config = dict(
    arch='wide_resnet',
    model='self-supervised image encoder',
    dataset='made-up road signs on poles',
    horizontal_flip=True,
    method='moco_v3',
    kernel_size=3,
    projector_hidden=1024,
    init='small_normal',
    muon_scale='original',
    ema_decay=0.999,
    batch_size=64,
    warmup_steps=220,
)
Rows from block 4, named by matrix and row number. Rows with one number belong to one channel. Each number is 128 + 32 x the weight over its row's rms, rounded and kept within 0 to 255. All counts start at 0. After the name is the row's rms in percent of the matrix's.
# convs0: first 3x3 conv (model.blocks.4.convs.0.weight, 288x288x3x3), inputs 168-175, a 3x3 kernel for each
# convs1: second 3x3 conv (model.blocks.4.convs.1.weight, 288x288x3x3, transposed), outputs 168-175, a 3x3 kernel for each
convs0.170 103 [124  81 104 131  91 106 153 127  92 153 160 146 175 142 131 164 134 132 126 115 121 113  73 114 143  96 116 171 129 127 121 150 143 136 123 141 111 128 132 111 119 136 128 133 150 138 108  96 134 117  98 123 105  99 134 152 141 125 157 140 135 140 144 109 110 134 109 133 127 109 122 140]
convs0.171 098 [133 180 145 157 175 160 205 215 201 111 135 125  95 109  97 118 126 109 119 138 150 189 188 154 153 103 107 117 126 165  90  77 143 113 105 166 109 104  91 127 117 101 151 134 118 146 128 118 149 129 109 148 126 117 103 144 138 125 147 146 132 137 129 133 136 145 101 105 116 102  98 132]
convs0.172 105 [121 144 152 138  94 140  94  69 103 120 137 149 129 157 181 157 157 155  73 111 120 108 143 106  89  92  46 127 130 150  85 121 189 154 183 185 111 138 140 125 132 134 119 119 122 131 143 129 119 129 131 137 130 136 132 126 124 127 138 145 131 160 154 166 162 149 127 138 172 139 127 133]
convs0.173 093 [145 120 134 150 160 108 137 113 156 151 123 151 110 123 112 124 149 114 160 156 130 107 145 139  96 114  58  78 169 158 131 125 139 127 101 119 151 132 126 152 134 112 141 135 122 111 102 116  87  77 121 113 107 121 148 157 135 118 145 135 104 131 112 174 110 143 162  94 116 189 178 138]
convs0.174 112 [137 141 126 138 144 144 145 133 181 124 142 101 100 136  97  92 111 104 150 138 138 142 130 163 164 162 178 154 145 123 147 134 132 106 124 141  86 118 138  76  86  95  98 105  98 109 143 152 112 134 157 109 118 141 121 127 103 113 134 100 142 161 120 129 129 138 140 142 175 155 127 118]
convs0.175 113 [ 92 114 119 130 145 164 164 176 173  92 113 139 103 105 111 134 114 105 102 157 173 158 138  91 166 138  81 145 152 158 142  97  94 145  89 115 120 119 116 107 104 105 117  99 105  85  92 108  78  78  92 110 103 110 151 109 114 157 119 129 146 163 153  99 121 137  96  97 108 125 113 118]
convs0.176 103 [101  92  68  65   0  49 161  83 161 112 117 125 112 107 135 130 125 138 100 137 135 135  99 127 118 121 142  91 172 139 115 105  94 149 133  79 120 146 157 131 139 156 127 112 132 146 132 155 124 126 145 124 119 130 124 101 119 141  92 114 133 139 137 133 112 126 129 142 128 130 146 158]
convs0.177 096 [169 146 139  98 149 117  93 126 135 131 126 125 118 126 111 111 119 104 123 105  96 103  88  83 149 115 136 156 172 176 120 110 124 187 152 114 149 147 151 126 152 152 105 106 122 145 155 148 132 132 134 120 108 114 120 117 115  97 125 121 106 128 121 129 136 156 107 120 146 107 103  90]
convs0.178 098 [153 147  95  73 135 157 124 146 110 152 139 126 129 127 132 118 125 129 113 126 135 112 103 168 131 178 163 120  97 162 152 207 171 169 107 125 160 145 118 171 122 103 154 117 120 111 113 121 109  98 111 110 114 144 121 101 104 128 102 114 124 142 154 140 138 146 147 128 138 148 168 135]
convs0.179 092 [174 131  88 111 175 151  60 165 169 135 148 131  86 102 104 103 108 109 115 107  85 107 117 117 143 129 114 132 136 149 168 104  92 134 125 154 127 117 123 136 127 121 131 130 137 102 108 119 102 111 123 106 118 120 127 138  96  80 107 107 112 109 100 173 150 134 140 112 134 120  98 101]
convs0.180 090 [102  86 114 154 164 129  89 137 142 140 138 147 128 136 134 137 105  93 198 157 130 203 175 147 113 123 155 110 122 109  92 138 129  97 122 152 129 140 156 125 118 138 152 120 135 120 136 142 120 109 124 133 106 111 141 123 124 131 122 114 131 113 105 117 121 129 119  91 121 147 149 136]
convs0.181 107 [115 151 176 119 125 133 170 160  62 108 107 107 102 146 149 106 140 147 130  80  87 131  89  99 119 111 110 147 147 109 156 144 101 139 138 113 111 108 112 127 136 138 135 151 153 126 130 143 120 119 132 123 117 125 119 124 126 118 123 106 127 110  82 132 132  85 141 110 105 146 142 167]
convs0.182 110 [ 94 110 156 111 139 138 152 127  62 137 135 126 126 121 134 123 122 111 135 112  91 163 114 125 125  85  94 137 132 147 204 166 109 137 162 110 143 120 122 152 147 141 150 136 144 133 120 111 117 104 119 111 118 140 136 127 116 140 152 150 127 130 136 112 137 107 121 129 130 146 138 136]
convs0.183 109 [ 68  46  99 125 116 125 151 116  85 148 148 154 139 135 141 142 138 131  81  95  49  88 104  70 119 117 133  90 116 168 229 188 163 182 115 133 132 128 115 119 126 124 139 138 118 119 132 142 119 122 129 140 139 136 135 142 153 117 130 127 143 139 124  97 105 112 133 100 104 129 124 139]
convs0.184 095 [123 115 145 150 124 213 104 168  77 113 113 130 103 133 155  96 112 130 137 151 184 144 138 118 148 169 124 123 125 132 108 124 131 114  95 130 116 105 105 123 110 123 151 133 131 123 132 143 116 128 149 127 112 121 127 110 112 134 133 130 137 139 116 148 130 177 188 144  85 146 122 160]
convs0.185 096 [150 196 120  89 150 157 213 171 145 127 113 146 102 123 139  85  92  94 159 122 115  98 128  96 155 107 136 138 115 136 134 183 167 127 118 142 147 150 134 174 155 147 150 162 128 102 110 118 109 114 112 111 127 130 127 131 124 141 139 132 145 114 133 122 117 101 133 132 139 107 150 191]
convs0.186 095 [103 157 129 105 151 119 142 179 122 130 123 143 105 116 132 100 137 148 121 164 157 103 144 134 103 159 116 173 124 124 161  95 148 140 160 177 128 124 131 128 134 134 100 121 103 173 173 168 164 149 148 139 134 136 141 149 146 113 117 105 109 136 130 137 138 125 118 162 129 120 111 121]
convs0.187 103 [130 115 111 165 177 148 160 152 139 139 132 126 134 107 118 112 110  94 123 108 111 100 139 180 148 167 202 160 229 171 164 136 116  95  96 139  91  88 100  95  85 106 131 128 141 117 113 108 125 120 114 137 127 121 136 115 119 127 112 135 114 117 138 138 110 138 134 121 145 143 116 127]
convs0.188 091 [175 137 112 126 111 114 120 128 123 149 150 134 130 133 129 140 134 133  97 109 153 125 139 153 134 125 146 153 154 155 137 143 131 129 157 139  97 107 140 106 100 130 134 122 119 118 122 118 131 128 124 133 145 143 119 121 139 139 120 123 122 120 114 128 139 107 129 122 126 123 108 115]
convs0.189 099 [111  90 106 121 110 147 132  69 148 144 121 110  93 113 139 100 109 130 116 151 124 112 173 129 128 128  94 124 140 157 109 113 157 143 123 127 141 114 111 124  99 114 123 110 135 123 122 120 117 127 130 100 117 131 102 130 135  95 130 126 113 126 133 138 131 130 131 125 137 115 121 126]
convs0.190 093 [165 135 144 111  87 108 146 147 184 129  94 100 126 127 120 117 147 147  98 135 110 106 108 102 126 144 131 158 122 122 141  88  96 196 164 137 125 119 121 102 112 112  91 106 117 128 121 121 129 135 124 141 134 119 149 114  97 139 124  87 158 149 138 130 115 128 135 132 145 163 137 134]
convs0.191 096 [127 104 132 137 115 122  79  95  93 112 127 140 100  78 102 115  77  77 124 114 131 109  97 151 110 115 146 105 123 124 102 143 157 130 155 143 139 137 131 125 122 124 127 134 129 152 151 155 175 158 153 159 145 151  97 116 103 142 126 125 132 111 124 120 122 121 127 113 154 119 152 163]
convs1.170 112 [126 122 195 175 187 199 170 139 113 164 151 122 134 137 156 129 129 123 165 134 127 111 106 149 114  89 135 168 126 177 177 131 124 169 199 163  90 115 109  74  99  87  84  82 105 115 128 130 104 105 150 124 107 147  89  75  91  96 104 101 144 151 132 158 172 115 119 143 155 128 116 136]
convs1.171 094 [152  60  64 103  54  41 103 105 122 147 128 123 127 122  96 106 133  81 116 141  88 134 103  73  91  63  70 166 188 157 146 141 134  89 125 182 168 102 108 168 119  97 135  99  76 124 115 129 166 143 138  99 111 139 123 121 166 121 115 122 127 144 142 121 116 101 128 142 108 179 187 138]
convs1.172 129 [137 120 114 141 127 135 183 210 155  94  84 139 106 100  90 156 127  87 143 142 147 120 105 109 143 141 165 150 115  96 141 139 125 141 133 126 111 105 120 132 109  99  95  77  96 112 113 120 141 112 147 139 135 169 104 136 128 155 166 163 160 160 130 123  88  85 130 122 112 151 155 142]
convs1.173 097 [117  71 134 106  34  26 162  55  85 142 117 100 114 116 115 118 106 106 141 129 128 134 129 106 102  84 100 111 158 158 106 114 132 109 113 104 108  94 119 105 114 144 129 111 148 143 147 134 129 149 141 132 107 116 116 163 107 171 195 164 163 152 162 161 142 122 127  98 112 157 155 106]
convs1.174 059 [130  99 119  92  29  82 128 102 141 121 140 133 101 113 114 100 114 144 149 166 163 125 140 119  95 160 144 163 173 131 156 159 125 145 133 128  98 126 147 117 133 150 170 169 201 153 131 117 128 118  98 111 135 120 111 128 137  82 138 136  83 122  70 132 127 116 135 124 127 145 157 134]
convs1.175 055 [159 102 120  89  38 120 132  99 147 143 133 117  97 119 112 112 145 151 116 120 143 137 122 135 148 162 146 107 132 118 137 143 102 156 109  63 147 143 161  94  94 105 111 113 148 108 130 173 111 125 156 124 147 161 181 173 158 162 156 152 140 155 139 105  99  86 104  94  92 125  97 115]
convs1.176 113 [110 131 172  98 168 177 123 155 176 120 143 130  83 101 110  95 107 100 142 158 122 106 126 147 124 127 168 124  47  55  95  16  37  67   0  78 125 118 116 127 119 129 138 129 155 154 166 185 163 154 163 151 156 126 103 135 145 133 143 102 157 150 131 177 166 139 186 171 136 122 154 108]
convs1.177 100 [147 143 139 114 135 162 142  86  65 147 153 150 102 135 176  72  87 134 166 130 163 109 113 148  96 143 140  95  76 131 111  85 188 104  59 153 109 122 132 154 166 186  83 108 111 122 130 119 114 109 136 160 174 175 143 126 134 115 108 139 139 120  97 174 123 105 155 136 111 123 145 127]
convs1.178 098 [160 141 114  20  29 133  92 108 184 137 131 108 113  73  75 117  90  75  52 118 122 137  93  74 104  82  82 119 126 119  90 120  89 131 127 103  94  99 100 115 112  79 182 148 156 120 122 134 157 136 110 154 153 113 131 145 118 128 113 152 143 141 126 124 123 129  77 113 101 140 117  87]
convs1.179 080 [128  91 122  97  31  58 153  85  88  93  92 105 100 139 132 131 127 119  97 111 135 151 135 175 136 138 137 128  96 116 109 135 122 123 124  83  97  77  62  80  54  68  62  75  96 146 143 111 185 160 145 132 120 130 116  99  97 123 107 111 151 125 127 171 131 123 148  88 103 110  88  87]
convs1.180 097 [115  55 104 122  60  81 215 144 121 161 127 131 132 161 164  97  97 120 116 131  90 151  93 117 143 142 172 175 165 190 135 139 153 140 129 131 117 113 104 120 116 103 140 111 131 122 131 140 104 101 126 146 141 131 118 179 180 177 193 193 143 148 141 139 208 137 127 125 122  80 106 116]
convs1.181 131 [166  55 106  39  40 112  97  96 105 108 117 139 155 134 121 151 159 137 134 114 130 113  97 110 109  95 126 183 114 109 135 120  83 114 111  92 105  99 134 106  82  77 109 114  97 163 167 106 162 174 160 139 144 113  83 116 138  91  93 115 116 120 158 135 197 148 100  95 116 134 110  98]
convs1.182 137 [125 106 133  79  93 133  46  91 150 120 140 145 127  98 115 110 102 105 159 159 152 122 106 133 116 115 128 150 127 133 164 203 122 125 153  73 132 109 148 101  91 109 104 110 143 140 142 114 125 143 133 161 170 129 114 141 171 153 151 151 176 180 159 130 122 136 124 135 139 140 156 128]
convs1.183 121 [ 66  78 119 126 129 166 142 130 142 131 125 136  87  76  78 132 132 108 134 132 149 128 117 102 146  92 101  77 133 126  86 161 192  42  69  75 102 132 157 155 103 157 132  95 125  94 110 103 121 123 115 136 122 102 160 130 110 128 130  98 168 158 146 126 129 145 163 140 124 115 145 156]
convs1.184 094 [ 99  52 109 124 132 140 163 143 129  72 112 137 165 143  80 155 153 104 120 131 112 136 130 115 146  88 120 169 138 127 144 117 133  35  73 113  94  85  73 154 148 145 136 145 124 138 104  66 128 113  85 126 109 114 154 101 125 143  81 134 107  90 169 177 166 153 120 149 148 141 155 151]
convs1.185 099 [145  62 108  91  45 147 121 104 163 154 139 159 128 110 119 125 107  92 103  96 101 133  97  98 107  90 156 114  54 109 130 102 123 163 141 112 135 136 170 121 118 145  94 100 158 148 113 108 119 113  99 115  93 121  89 132 128 100 122 111  88 151 111 126  86 109 134  94  97 130 143 126]
convs1.186 107 [105  49 147  85  84 101 100 100 100 159 177 143 120  95  88 108  88  81 105  80  97 110  88 112 114  70 113  82  31  78 185 145 158 149 146 145 160 180 111 106 126  88 108 118  95 146 146 105 157 158 127 125  91 104 160 143 153 177 131 141 116  72 100  75  74 162 112 133 117  95 112  62]
convs1.187 122 [125  53  56  96   0  32 144  38 123  93 106 106 129 123 147 157 163 178  84 124 129 121 124  97  82 153  91 145 115 134  98  52  94 135 133 142 137 112 145  99  93 170 148 118 121  84 112 128 113 128 114 129 134  85 122 122 110 136 112  81 130 110 126 101 112 115  89  99 117 123  95 120]
convs1.188 134 [172 159 124 138  75  60 165 122  74 130 106 135 105  95 132 117 100 136 129 120 123 112  70  84 122 150 177 156 102  88 153 115 107 118  80 131 117 153 140 101 134 127  88 112 117 137 139 128 140 109 114 152 140 131 139 130 175 102  98 131 101 101 148  85  66  90  68  48  68  49  59  85]
convs1.189 070 [126 149 144  69  78 116 116 122 114 122 127 125 106 108  98 121  97 113  88 145 185 131 144 162 111 115 148 121 106 124 150 134 109  89  78  78 160 147 130 148 126 118 183 141 177 127 126 131 133 134 133 155 173 178  73  99 108  67  84 109  41  45  85 171 157 154 159 133 136 153 135 122]
convs1.190 075 [120 100  89  95 136 152 116 139 147 132 113  60  74  80  66  72 131 139  99 126 120  74 100  85 133 118 125 100 109 123 164 102 117 187 105 117  96  99 119  62 108 123  88  78  77 150 138 139 150 124 103 119  97  75  85  67  92  74  54  77  95 109 111 137 126 176  98  91 122  79  93 126]
convs1.191 079 [151 119 107 118  77  57 150 146 159 154 117 132 146 112  83  88 113 119 150  85 113 144 134 107 116 172 146 124 114 103 124 132 122 119 141 123 118 107 100 113 110  92 125 133 157  79 120 136  83  94 107 123 148 111 128 155 133 127 141 155 147 138 144  92 117 132 171 130 143 112 102 117]